From a checkpoint of a small spectrogram autoencoder.
Model: 5.8M parameters, log mel input, encoder arch swin, encoder norm layernorm, encoder patch size [4, 4], encoder depths [6, 6], encoder widths [64, 128], decoder norm groupnorm, decoder activation silu, decoder widths [48, 96, 192, 192].
Training: normuon at rate 0.025, 5400 steps, batches of 64.
Data: trained on chords played on synthesised instruments, 52083 training examples.
Rows from block 9 of the encoder of a small spectrogram autoencoder, named by matrix and row number. Rows with one number belong to one neuron. Each number is 500 + 25 x the weight over its row's rms, rounded and kept within 0 to 999. All counts start at 0. Numbers have three digits each.
After each neuron's rows are labels from the 100 clips, of 14976, where the neuron reaches its highest value: "peak in band" is the frequency band that holds the peak. Only what is clearly more common there than usual is listed. The data: chords played on synthesised instruments.
# fc1: MLP up (encoder.blocks.9.mlp.fc1.weight, 384x128), inputs 64-127
# fc2: MLP down (encoder.blocks.9.mlp.fc2.weight, 128x384, transposed), outputs 64-127

fc1.48:478500533516497478545509491467467478471528462460453523494465538468539458507482495511480505524482542484511526477491461534508487524561521485492514508531513521516509503505497482427501515544504528
fc2.48:522527509520499521485509542525540490527485520525463497503482508538503513519504463482520454509524484532541532561502528487507529510551511514492449514534509502487450515443481567506506518487478493
peak in band: 4000 to 8000 Hz

fc1.257:533513539505463482455469512476525475504505522490465523499472499516518522534513480524482500511497495501501491471524490521520479510545517473487470539508461443549452505469486501467485509506518469
fc2.257:494533502546517478470488486510462486504564533491521467497491510496462514546508457550483489480495492526479522509558514495490477506504528514474454487477465496440469481521504504521511523533510476
peak in band: 4000 to 8000 Hz

fc1.123:500489484467500466459540492492530496521524519503507543511495492506491512458496496487525490477505455492498474480521523498498487548505502472526492483465506539518471514511487519528537480517525559
fc2.123:494509533500514494559485525503449462489537478524465493528491473503517510560538516478440446486492533510500532502503424515499476497506482518528515472486515489490485518523538493500479491496475507
peak in band: 0 to 250 Hz

fc1.208:486528474496502514465553477501510464510473491505488486500495519504521514448471516459534488480509473562538510487491492506448508472490504487494501473440507529510520519459536533517550476532519500
fc2.208:513428507483498498526518511511468466520488497456481475509527483503486521541530498523449499492516530512537475513491489562513456491472478538505543518518492503499496496522513503545496512486497486
peak in band: 0 to 250 Hz

fc1.173:523514463489565555558503449502483533535478466537467484537508503477465508550477486457463496515500519546521488469449521509502515533477492529474523495443502492496501540489537456509517454486523495
fc2.173:524443440480473489485493481525513499524518484505545485485521517542472498483502512503535511521514454485499535491519510561505486479520547516484494495529514496535527484515454494502509502509477509
peak in band: 0 to 250 Hz

fc1.288:498518529467513535484553478495501538526512448533508493509562508513543499472541501474493495491512538463490496521478469477512476532503512541477495511493539514463492472461540486518478488493492498
fc2.288:517451488515525510510490516519509488509465534514512522480512488494527525538474436497470480544484494507498497495532489532476481540502489476528493490472457498511502517471493486509515522517491531
peak in band: 250 to 500 Hz

fc1.330:525510471520550543508536506535506504501517557473501516496516537478532557471505473514541508521516521491473478484486521525506496488508499513501516515504475481497507550482481524477514479468514520
fc2.330:474469474489511484502485512526474520497537463439460462507492488549500522460506518516486533491497519487519486542519506483457471519540519495498500512492500465501491476500509482484480497544457519
peak in band: 0 to 250 Hz

fc1.72:558528486541555487499446520509494430508516475467478488456484494492485476472540518484499483516499558504517501494499476544550453502503519480485504510493483488501541505499506507512487533500498494
fc2.72:468500503498479490493498515528485492489505471493518518497488525511478496506458500528514473499467440529534498546492567509483504508486538488546502481500493481489482485447482483524512530496536525
peak in band: 0 to 250 Hz

fc1.166:502512508503496433489539514438489458449527457475483552506482505509495514461523518527482538467482509547457487499499489513487504519502524452497512529497520528538487488457486477482509519514472509
fc2.166:510484502485544491535487567522518506511486570511474459515483496484520502512509489496527481477513519499532473496505487448533514479515506549491477486492483445477535484524500536477496498511506512
peak in band: 0 to 250 Hz

fc1.367:464528465509520546503522477500510488507484421489511487532524500456507508477495505502502494512532475509504469489516515542501488533513525469535505521554505495507470503492515477505535480483467482
fc2.367:541483461495492513505499512534523508519531561482467464436493502524462524479470478457498481487513507470479548516505505512506473480541490492483499490460519435501538485529517498495505487513521511
peak in band: 4000 to 8000 Hz

fc1.249:495531509482538503531488529505493451479484482497488497472516489483498497515546510511461481460510543439501513469509493497543461483491512495453525502473491519494528528537529513500538523497517558
fc2.249:480434503551519486507462486525499500522511479479481517518508558525494481503482486512528510560493524538501493567474483515462499526512511518544461511518512503480459491457486499481515493470490478
peak in band: 0 to 250 Hz

fc1.36:481495490526458509458527523455526470445554508543512514496516484543511464498529491479474569469532485524470461506490498488508503498543507503490502498512510483508451485482518523476483534509471502
fc2.36:478521490493478470503512499444498532481534488466498538493487466504474485524518498541536527489518483466500516475494560491484491478458558473459532497487501482493499495509521464507515506497552546
peak in band: 0 to 250 Hz

fc1.124:473508550510514529544535482479481515516468461493480481500460512479530478476504466509477495515499541470523489487498485530516501492531496501490542476564502498521517503487493517401514502518499511
fc2.124:535498493482486529521528538551536502491500536500444473485519558546520510499474453479519456498513493506486514557477554515446522487528489507494506493522510502477473483474483532520500516493497471
peak in band: 4000 to 8000 Hz

fc1.291:499501508497538512517522497572546485494519496564535442468519494479444467481486483485453491486502495487454491500474487487469495506471495476504540507483517473478519542488504526532485487515469511
fc2.291:451484455503478522505508501476509486500507480495513445472519496502500521510486539520527476512502459477507543501525510513466504490497504483514525491455534485520547519487506489545484497554522486
peak in band: 4000 to 8000 Hz

fc1.374:504546498459460494522462477523505524509580501525464522490489490536472498513511475496506478450487527538509479493507515500508514523468515540493505470499476492571481495505504461488505465497472505
fc2.374:528512465488539495501458551474501501497476485515543487514516484471534494523486508484499485526502486505461481537539510483508451465522506521499498455495514468497510472465496501477514489472487533
peak in band: 250 to 500 Hz

fc1.64:483444535475487439512514512523506581514481541495536511497532493493479439476480497499487509529512469466501516464530517509522496532508505523488497526518474523507451479485502496512469496502491490
fc2.64:502513472518531468504491506476462496505466506490495460485457509488503474524466490525511479524468483495496507524509476470506477509524518469485516518465521476486525500535482512512530501499465471
peak in band: 0 to 250 Hz

fc1.202:572493490486510490535479481496476507503500485499549490453494492491484499507536574479466536497508497487510531521547523476479483488490501491443555487499476462518526493520473480471521512495512478
fc2.202:496485508527483525482552495525502538483486521500500526559497478477474522533472481566520491478495478511479465479459508530493547515446487494524501506500521492508462477497495465539459508536485420
peak in band: 4000 to 8000 Hz

fc1.104:516507474514518480487517495506478422492473487496488511452491506478559506447499512508482501487490521559521509476519499466493515503499515478508507507477534559543498516527475484515512497490482550
fc2.104:526506450532459490513513524498470466552505562479449506501531500523509528495514496494493496459498505514571521522508480544506477526496502473464492540519511472509523495482512495561462502526479487
peak in band: 0 to 250 Hz

fc1.62:484507544491463493522557474538488523459482486520517541515527495502561493452474508483524540490499525475516489491490471518522502522489504451515470532450463499479490502526485485505492518502532434
fc2.62:497518522507511539473480462465497535519487524458531490500555485461487485527533465503539438471498497509539539492521488491504475462512513533461519522518522520522516492474491485504478495483483545
peak in band: 0 to 250 Hz

fc1.46:531488501513527488489491510572514521498494519512520538521509508499453522528476505463454522501521493483460480523500484527490501437512485519441505468480516490458529499476546499510512516544525424
fc2.46:468510478417519538501498501442548477536503477503556449505500466491522502522491502518535475502479472503519503463486517493494470513487530494551529498487501482490475516451482501497508529484494508
peak in band: 4000 to 8000 Hz

fc1.18:530506508516505491555500517488515508525474464483488480521466522536497492464534472535524467514520521492524483522517549523521498513513512486492531464545439494543469505503443509478466504492509501
fc2.18:496495493492556517519479480506435536476545526509467513485478525499481525523427510522506504507495497502527502515502459481510532478492534507480516496485537475464528479522490462463502497525477480
peak in band: 250 to 500 Hz

fc1.355:431502534489504488479543484490472492491526418510502539530504486527469505475521524505505525460478510526430452447503476489507519480484493499549520490533527505484514498472526515503499490533505516
fc2.355:543484485439520528526483543540558522512504531509477496477507492504474523488484494494543462485485499509477472516500522515500481475505479483507481518434480482441519502535520528523495504502530506
peak in band: 0 to 250 Hz

fc1.55:470486534510525511464503488469512474469501521501477529510510495478491509519510535464496548513513486484430477530491520513479493467498484519497520493549518476474501454471560510498505480517525518
fc2.55:513514448439525503496480498470509495490489515515525544492483494482484438498494529513514530522498476491486500493509550515519540506506494519498462470471479502521461498461479491539512526463527471
peak in band: 0 to 250 Hz

fc1.230:482535519445512487529533457507506485543472431488500508524515507486443509485521489527494486492509502492496518469447480515481494500502488501494509529499527513516541524445490538494523516536499478
fc2.230:488499487506526490536531561515487518505489511488491481517487568455494532554501501468530480508489475508529471511466509506500504475528501534488509483487506447438492491509557494512461495510548451
peak in band: 0 to 250 Hz

fc1.141:520463483510514472485478478502455505510495498514516520488516504523518540488490458495541550525502516494481481492543490497550472491528506469544515507506496481467524481487484462476488503480482467
fc2.141:517545512513464527523484534500532458516503508509496469508460481506529507506514500528480439496513500496514517500496512542481494461476532534472493481494501455560448532490512529467492490488520504
peak in band: 0 to 250 Hz

fc1.375:540489493493492533538498513523473511531539509493481549461521496563524506516530513470512508462530532473519473515478498534511486472488526527505507498498463497497492525483506513447535461482522510
fc2.375:489483462500541486472460558467505494491447456477509531517493477514490524510484492545476474506499505531499468517519523484500483495504519501488500509483470533549497518531482489526506494525475515
peak in band: 0 to 250 Hz

fc1.95:511467517489511527514437472542495508480537499526488553508473483486448504469484471481503551519513483524490504509489497527476543498495495503505489452519566534527475484492470508467480498529509484
fc2.95:514538512515529506520507499500506512534509515479480480492492529487549478511513491498499481494498501492515510509518512472521512474514515459493469523469493470460519518476551494497489537489459538
peak in band: 0 to 250 Hz; 250 to 500 Hz

fc1.44:483495478554527504472499542552528471459490478490491472480517503513563477488472495476474471513488504545512474510545505472464493521483500509522505493457465510552474527536546494530549465493498535
fc2.44:489488472534445494497508490474486483539491539474506473479499498536477524489479489478480482468507490484549521537499461536518466531498514497504519505496529469498529489499497463543450466501483504
peak in band: 4000 to 8000 Hz

fc1.98:485514521479497540505522492481486505510464515512461559495569485549486511471506483526510519474495490519465459513533508488496484518496483487515483507482457509489513528498499502507481480484503471
fc2.98:522481477527533460511510512528470522517509470465505472520453511468496520465467494499516543486495538493468507509479494513501533509499501521480466464501537495490473461521503482480500538483494535
peak in band: 4000 to 8000 Hz

fc1.181:465476500512556501450519478492498482534489495461546537496521499490551507499523520537522529474514517509458477481511461520495477501505474532503495510522486473486490542457460548496524504479526515
fc2.181:498529485495497490556526496500534480519513525482468475540494527517473530429499496500492533484477504503481504513461522529460511485543546471483517523522541474496480461475482502497452505552517475
peak in band: 0 to 250 Hz

fc1.252:542535506529557515512494485528527473524486529503490473461456526494566489439475485489468462533511511492526497514517531497470485488499501470482522497491521493521496487493488485486532503498484480
fc2.252:487461493527456494472493495546506444526517537478473451484515504546546487473452468529484516515479531492511554531497529540479512522473525497483511502545504520527543508504461497532515483494458488
peak in band: 4000 to 8000 Hz

fc1.176:457535514535496499440513530499520490483493531525494523472496508471506485510529539512479444497465468490494498485504506503512494492498456492518493509512461472525483548506504524508459452505505506
fc2.176:494482525496447493518524487522483520452506498487527443495525514465475477509521493544532496470517493512524523493528501532501480532483479517476512466523498510475521512535510515450508462505534523
peak in band: 4000 to 8000 Hz

fc1.178:458471490512502526480525509533506507505491470543527499531517464508442510491498508448492516440517479520481471440499491505501532519503501486539498504524465482458486523510526532542470495538514513
fc2.178:516469524479512545472498502503531451548512528532511502467501481535494504480543525494526486480438523448466541529492485509470448479518517511510511495483502488511516475492512512510526511512510534
peak in band: 0 to 250 Hz

fc1.365:470511498507500503464505482489478467534500460468496547496490485495518523446543504515488501502490488526486488489497522529485497534481474449564502508498534504526469483517507500543534498477466504
fc2.365:537450497530515487499507526540510485518513551518449466496496513494471517502493494482509492494459517504490501450506526497514464493510492504502510537509453474440538522552543478494529517497492503
peak in band: 4000 to 8000 Hz

fc1.213:544498481524507495470500497494488487492472542487511534480500471510511508495531518513490521497495495474520501544506448507471487480517473477526508429501539537501517490490477511527545552476500510
fc2.213:513495481493474475471525523551536463501494518538492496515511466472534498537449474489430469488517526511487551444481535497529504472462509502514488530492496495485501532531535518513484520538481500
peak in band: 4000 to 8000 Hz